A small audio captioner, trained from scratch: trained on synthesised imitations of 52 everyday sounds, one a clip.
Rows from block 4 of the text decoder of a small audio captioner, named by matrix and row number. Rows with one number belong to one neuron. Each number is 128 + 24 x the weight over its row's rms, rounded and kept within 0 to 255. All counts start at 0. Numbers have three digits each.
After each neuron's rows are labels from the 100 texts, of 14976, where the neuron reaches its highest value: "fires on" is the input token at the peak. Only what is clearly more common there than usual is listed. The data: synthesised imitations of 52 everyday sounds, one a clip.
# fc1: MLP up (decoder.blocks.4.mlp.fc1.weight, 640x320), inputs 107-213
# fc2: MLP down (decoder.blocks.4.mlp.fc2.weight, 320x640, transposed), outputs 107-213

fc1.260:133138124088126144167118130118131130143143115116189079107096141085138147155144150104111152106129135075095136109122134112140156148109143127132107108137154165067140128150108157109154122121142099120133131162145101092144119098109114161109087119112142142114110082108150138065172144150116120130129096128081143112118140146142125
fc2.260:076169126150141155145118169131122150114120131147147154112124072144095105118138073136123148142144103108165088114108155121147138156092115131192112099125140130098109160139121118111140127121140169128107121140097162167100134115121120135116153091127178099102142127150128151121107132108116146124115142119152108181105107148127129
fires on: "quiet"

fc1.446:133101104079137117145136113118126112113133124137169101185106141088168142102126128139154144107105123087078130121107120136119119125116121128132170118136136094042124098152134083130138121113124109116132134143114122138139125121128111185123137131140156103112098114104125140120172111158160136164114074166105147146143160134141107
fc2.446:110124130154156106114192097122131137105100138117134191100110133166110140142097150138100109127110054147118152141126121119107064138159150122123147134146101056163130125124128136125137148145054113142146141187159128106149120147130135152178123110123177130142137138116190147152122093133140118137161150092115103130124101104171114
fires on: "fire"; "with"

fc1.290:157141159104167156123149105081114143124087080120160107123123137112175128135155117116111153083154122144100124098114128119123146156153147159183114117152096139092138135111148167135154135135151114115139142136134100136129094125139108157155120148103136169086175095132148111138119141162117116089157060123137133140118121158141097
fc2.290:123146094130153134136125141137136132146153133130119111106087118134109119164133118141140116142141160171147075159130132101127142145077089147095117112116114135074099174100163167134129185117131153134134074118115102126109120163101099137106097143134076091157130116148119090124145183132129148144149105113131124096138139156105104
fires on: "quiet"

fc1.66:136118150119112150121149133096173103144104130148146118144098129115153151127158106105095158109121162102128143108148141122118130136146152131115121099115120163093149141151094140093159135163154107146102109130125108137143112101142133136142191164092131142093130103121148090097130140160125107104124141121088176144156166117114144
fc2.66:124091109146149181162145115103141167123123127123082145139117141107166157124166114124136143117129151150127160172142135075104184167157100133115134094132129092110118154174123122128129114152103114122162135139150117136114149114123128143130148147132100175119076118125132095115142103162124151163161140128126174040173107094122181
fires on: "a"

fc1.29:123106191123121101136183126105135082110160086133101116131143154101175121134094142134134119135106114092118114150126117101164169116117136142086127155130127139126174084129097128169137122108129135137124153151134083133126165098152106139156107091135141148108118126066136139129111071140137130152113111150155158141171159101129103
fc2.29:126114110135090157132077122105154117143122085081118107097126097129136158142169136089113163084116143129121138137105119116109150116162153128137150112152117097157092155123137147146163124169143145121151156136177141132158111157143172111146139102116110120139129150082159142147146182120115119106109117137126146099114092095115134
fires on: "room"

fc1.141:142189091093140139142094122141127149153152105130207086151113148141126122105156073104121141122185140139113116111145140104117149100154167110183108082127112090095091149118142160094115153102127109125126129119115134103108071144124118129132184138091149138091117112138130117141190153160118146106128119124086134131111172143129086
fc2.141:141167095094172179138111117146141155112170124107152124135152110156117084144158128124151168103192081144119118140114121107161150113123124145117092120138128120127134156133127165135147125129112151092127142111129124092112107147119125093159136086074152143121152156197135101142134132141116128128141108137128135154137123161141099
fires on: "quiet"; "muffled"

fc1.346:084112125098146162170161109120143068074146123097146113138149160119133126151113134069146152133118108123113152116130133100162164129135115128105142154145135087132137084135134168133178125154137107127079139152126149098159147113171143132125112119161137166126099125105144158095133090153184145165148140129112140107143102077118122
fc2.346:149164123148149147127150122126106215189126122141122131112096119135118095155157149139100113089151144112117122131132141138109119148138114147134106086121110104126140143154142159128107127117140114112164120146115083156141110158106149104132184139050127122141156112194100122157099131108102099120137122084133112154094138200148112
fires on: "room"; "ticking"

fc1.197:144160169082094165177142125139120121160126117146145054106090140076174108128131108121140152106171109103114148115137119109142142110132123100112155154141104135090136090117094101153133183111140131122094148147089120098111135118132080171129134162128166120092105144104110144097126142189113141099162103149162153133123125137118141
fc2.197:121151158143145101099160109085115165150066114137103157108133152116099127156108175099144105114140131174145103139144129092087130120156118150142125091162144116138106149168115142095080098114126144130169114141123138149108134144119140158126153132092147126125115066137130147133118131149099126154144113039122125140115104162169148
fires on: ","

fc1.447:113137094123149159142121125142109109159096100073136128120161106132155153098138140133137143119179132163133113114112135111148193113175110187112176078110113126122129107172166150150162116132108164059125140144130108133155103125196127115135120150103162090111131124137142110135150093154129133085133102153087118128131152169132119
fc2.447:121082138139075122113117104150122130090158167119143123129065140095107093143075164160111124133120116108136166136144153114141109169129153093098091093116150121164134126129065147134111120130090118128107120154099121072144134157125101209113168081162165110168098139121135133118119139117154149176122185134104107110155163102105150
fires on: "with"

fc1.257:142137087113126118189136157127132133147153120121187129174132207109141087145153090119095137128134126136139104112134132093150185106151081132093117146146098104069145138138132135143142188109114121101122128109102132119153123122105084102136118105124153167122141136137127106094105124153118133118153082135107123111094115120122106
fc2.257:130098128097126103093127114095126152171093104127128112091130078131093100112156159145154124124128120151121127143127166106116130157107136148165136099088131137149111195156147115129117108146100131115173080122127132163097093155144160130133151137071115109111149110137116149187145145094107118126112136121145131134094151165150121
fires on: "quiet"; "clipped"

fc1.573:129162116104137145145166133086145109134124111158108121165119156157142140109145106130171122104143113166124140175125148140124138120130116109169157082145115166088165126063164130122116121169142091114127132152111107147141152134128149154155180150123131191116101116118110107125115075174112129117111136100077130122159104142120146
fc2.573:161164124132133145107148120126153137121139142153124158133139176138122131143138127122141114091156144124154137172074123133131097119132146093126160149132119133129159096109115054123121118130125117114138133140107164156106170148099137117111156113194072119120112119086155161169105085138131107144141112129142146085132126128126149
fires on: "vacuum"

fc1.196:090146095122169129091182079120171097115097106168109126162118160148140154087146137086134119110145130113111133107147133117108133107166124126152144116155116117127134147118138105135105097133122099097136154132121120094110125094128122119168145124152184133075093147105135094138159092173124173140114147134121166155152192119109109
fc2.196:102124127099195173119142093130163099131151101085130130128126124174110089145165136098174109107144072142107101142095143145114125095119131112127088100112128128151131140138175122111139114136107096104159149145162152116115112110120148128161140102154134109141086137154139134148103146159136135115142117119139139153090108149136082
fires on: "fire"

fc1.582:139144169084107128146164143126133097138148099146167128112061112104150102133134130125163103121148155138092117128191127109128133097128135081125143150092126143097141080112097089129157190127141116161140116157147087136099101136132103145176118135110107150107147128085113091090119089201119138129153146163100115152125122142058129
fc2.582:155128119161138106088124144131103114114135079141133124166130114128112155128148111142112125159102085120149089151145111111130091093105064131143153132114091109168136103099115112095119159126179098185119141107131156147150165148128157138129107110162152097159091108115137166112134173140125137147111105150146122084179099127090155
fires on: "thin"; "room"

fc1.328:095184122128155121170088118138103151102132117115201059117123133132127113155129056146112137096143072102118113134094140129142136103112129156096112076089149127102154114082104166179132163107168122130094125138097084125159132125151139159155107132115156129135126121144126100131134165139133131123122100119093119118088113147116101
fc2.328:092155076153156127166102149125169167110117121145159139154106148151082128129182125155133110113158101138145124126112159131126108099137130164139102072137130107102122138115119110147120155103154103152145116089099150156119168127096122156100097107127130089150092121156101141152134154155097155137148093090104147112111097141117087
fires on: "quiet"

fc1.126:145131106101122176133091139131139165149095122105114112103104165099140099150139142104111166131142107102101143105126155090126136136112124137101155125148113157126141132157126093158120169124108142111100153134089100109144112113150142112130098122148154140090105168121124085091122125164097137097132132140144142140083127140114121
fc2.126:098118133143125113141138116122098148109115121102165123118152119126071113138100128129155153105123139176114124150150148140082133124181135131148090089133137093145131126144152125151122109103123122121184154084173132125094138155101155165169145082131130177127124100111104139140139103126127144138156150102152191138162145136103108
fires on: ","

fc1.35:150124137116120112144125157120144095132117107130147135185137159118137128146140101108126168117122141136113138141128106119103179142161129149126098102160108149115156125126123147089115155144155088133124124109177079127168122115133115155134136128122144159127118078113169111141115108148176107098145120122097135111176147144122137
fc2.35:166138125158115123162126099122128149138093117119103176160093150149183106143168120149149123135124145155139143174106112117091180158124092165111137097146101123134172157204131129116137150157130120122155113142134097152106105132115098115152155168100132141085119123123124122150135076115125141095167104120101155059150118158130118
fires on: "a"

fc1.548:108119155136114130128146129130129124104142060118136104119131113112181157139137101149135116099120129132145138128119087093139153120149091120095139164108141094135106083113149105119143132124129134090138132129152105123115139085140109177157086125149133140121062131110111126130128106157152177115140088162156116123120120119099133
fc2.548:114135150164090103108144162091173126165155153120119162086105110108126140126144111102100157105061156084159147111103132127138092133136122139125145123124116139141152161098135116114148096134154099186150142111123125121133115143141122145118153095122120156126090113120133165145110156119117097152079111110146158096129116109126105
fires on: "thin"; "noise"; "rumble"; "hum"

fc1.633:083154104160154151169149109124127094128071107116145139093133119077146165126131115128154165124175138088084151112150134122142151112119082140180122092131124150099148135117110172127141149138136104131132149162124094117158105088162093133157159161086159180118117078092153110115116112140131105128133115107113170176144097125113140
fc2.633:132116089151161105126132102143133150129110099134109130146140127118123111124171103136155112136128125104206111119137135130065151113133067144104124081107117147117101141178086117142105156154125112184153082121153114176114126117109121126171154155110130097125136169132157157107134155146096123132137099124154131066153144134109168
fires on: "a"

fc1.472:122139141064182102132088154103109104155112079116161151134141131112145144143167125122156121148172129152072141139108116102111160126158155113175104094136139120142153150134139121138112133132116131136102136113130153137140073129153128130118135121086144129119150078102140114118135107169114112124091146133083164129092098141175086
fc2.472:137083083173089160135091138152157138097147132142089125153140144115137116148136150126119071110131126157140179119107166140120131142130102124134110145158143107154086152131120169139133133129105135107139083144122118111107119143129116155140138121137178135161132147132132130138121127107135155149176102138109123151129135142099157
fires on: ","

fc1.533:117160146142122106136157136124121189109097066122131138106115108114121135165107126165153149105130130116137086137120139108095125160112123155134101144112157137124143143141145110102121101133130111141147086128161134161111110132084137167170136117076097120133154103118123118134085106140085124119081116133148144154125107197090117
fc2.533:132148106127134152133138188123114131126125106168123128124142118110125120139145101144145172125127079161139052158127171118129146131127100151097132126146120127112103219143150127120122167118128151112179091126079111181125116152091120128179079143128007111080120121127126127142119099180109161108123112120139139139117123146135095
fires on: "room"; "helicopter"; "hum"; "noise"

fc1.244:097153117117126146147175120122187080125093139104116131091157126153128173147133112109194139146177133119132154142126143145142151128145110150137124128114133141049120147107116159113148130140140135110116114146131127129158136115168131141156176145103124138093128120104131139109122115185136127122117155096107145153129119092124136
fc2.244:124175158107126147126158113115127140131132130138106121178129131092089085154168123099122144048091160129158111153117140132104119096114107111121129160133157130135130101136127126143101131132140111098102111148131137139147177133111107114129143114136067111143128141158134115113099120112101113154103114105177107069130103118120138
fires on: "vacuum"

fc1.418:102145131084147151128116108080096099120104128131164123135151147129123115108111030112112162115107100117114132114145084098098146123098114150172089122140134119116132105120139126118140119122145068175106154094133138126144142135103152172150087112132163147096072111122164127163138129114113111129126131159167144120171090095120104
fc2.418:159114094081107112133146093150099090151127147119138112159122154128160134124109135138121137155137118096132115142102101150132139088085100127127160173072114153130116137121119141110112142116092103108124097134100139155159123116145091149154083110130122083141112151148112136130176154092147136121106095175136111081178104118110162
fires on: "with"; "room"

fc1.187:124126146093143129140163134133134099106152081132121075123104158107179082160120129141163123122115143143156095146134149086127130102147142092090135181117145126088171112152126112180119164128136166106101120148126142131127151112116078174148138121106133156115084110110144059110089089162123167118138094120144139115106124119111093
fc2.187:137126128107117114112145080146123127150115156122099116069149135138102103173131151105163166132089159117123124140111166103119161123100123132127156134165120159144135129159120135140137146146116124167151106118113115139114111180126151102137166124160102112152110150079133150095100152110103099146125131130136141137154138090114097
fires on: "room"; "thin"

fc1.339:123148155141128131111181157100134158132110068129107132130112137121131168127114126197160142107113120128171070142129127097106120150114136161130124140108132137122153135117125094099129123129162119151142098113155154172106133147063141138144139119110102108122118089117122147125100128127080136094082105158165164135108124163084098
fc2.339:165139139128139142112115180096109130146140099179130128132112159127138119131156090182141169144137103162119069189135163128116158126109088124124116119137111167119113206131134119136114190121118139121145099107098104225104112160087126137184079124126043113069142111121119115122126120158091160081126092117135161151128125143134083
fires on: "room"; "knocking"

fc1.322:058143100148160153139122102153150132110108120133138126136121131140131159099156086157093184136153139118141146100145154110099149116127092165127111075121116160096123158142117136151147109151110095124120104143143114123165122100138122152150170163117125153080122116104158139152135090120160106115119128122123164126124137113112137
fc2.322:130100116111154118138101095158155107152158136134141129140102116115136124124147117161143181143128136098181136137114154138089136101140111118131126114113085149117150161146115140138135132143136120156130124129147099166180100104130124162164152134112074129124103151107147116103104079132116097120142147113131164108170092122135189
fires on: "a"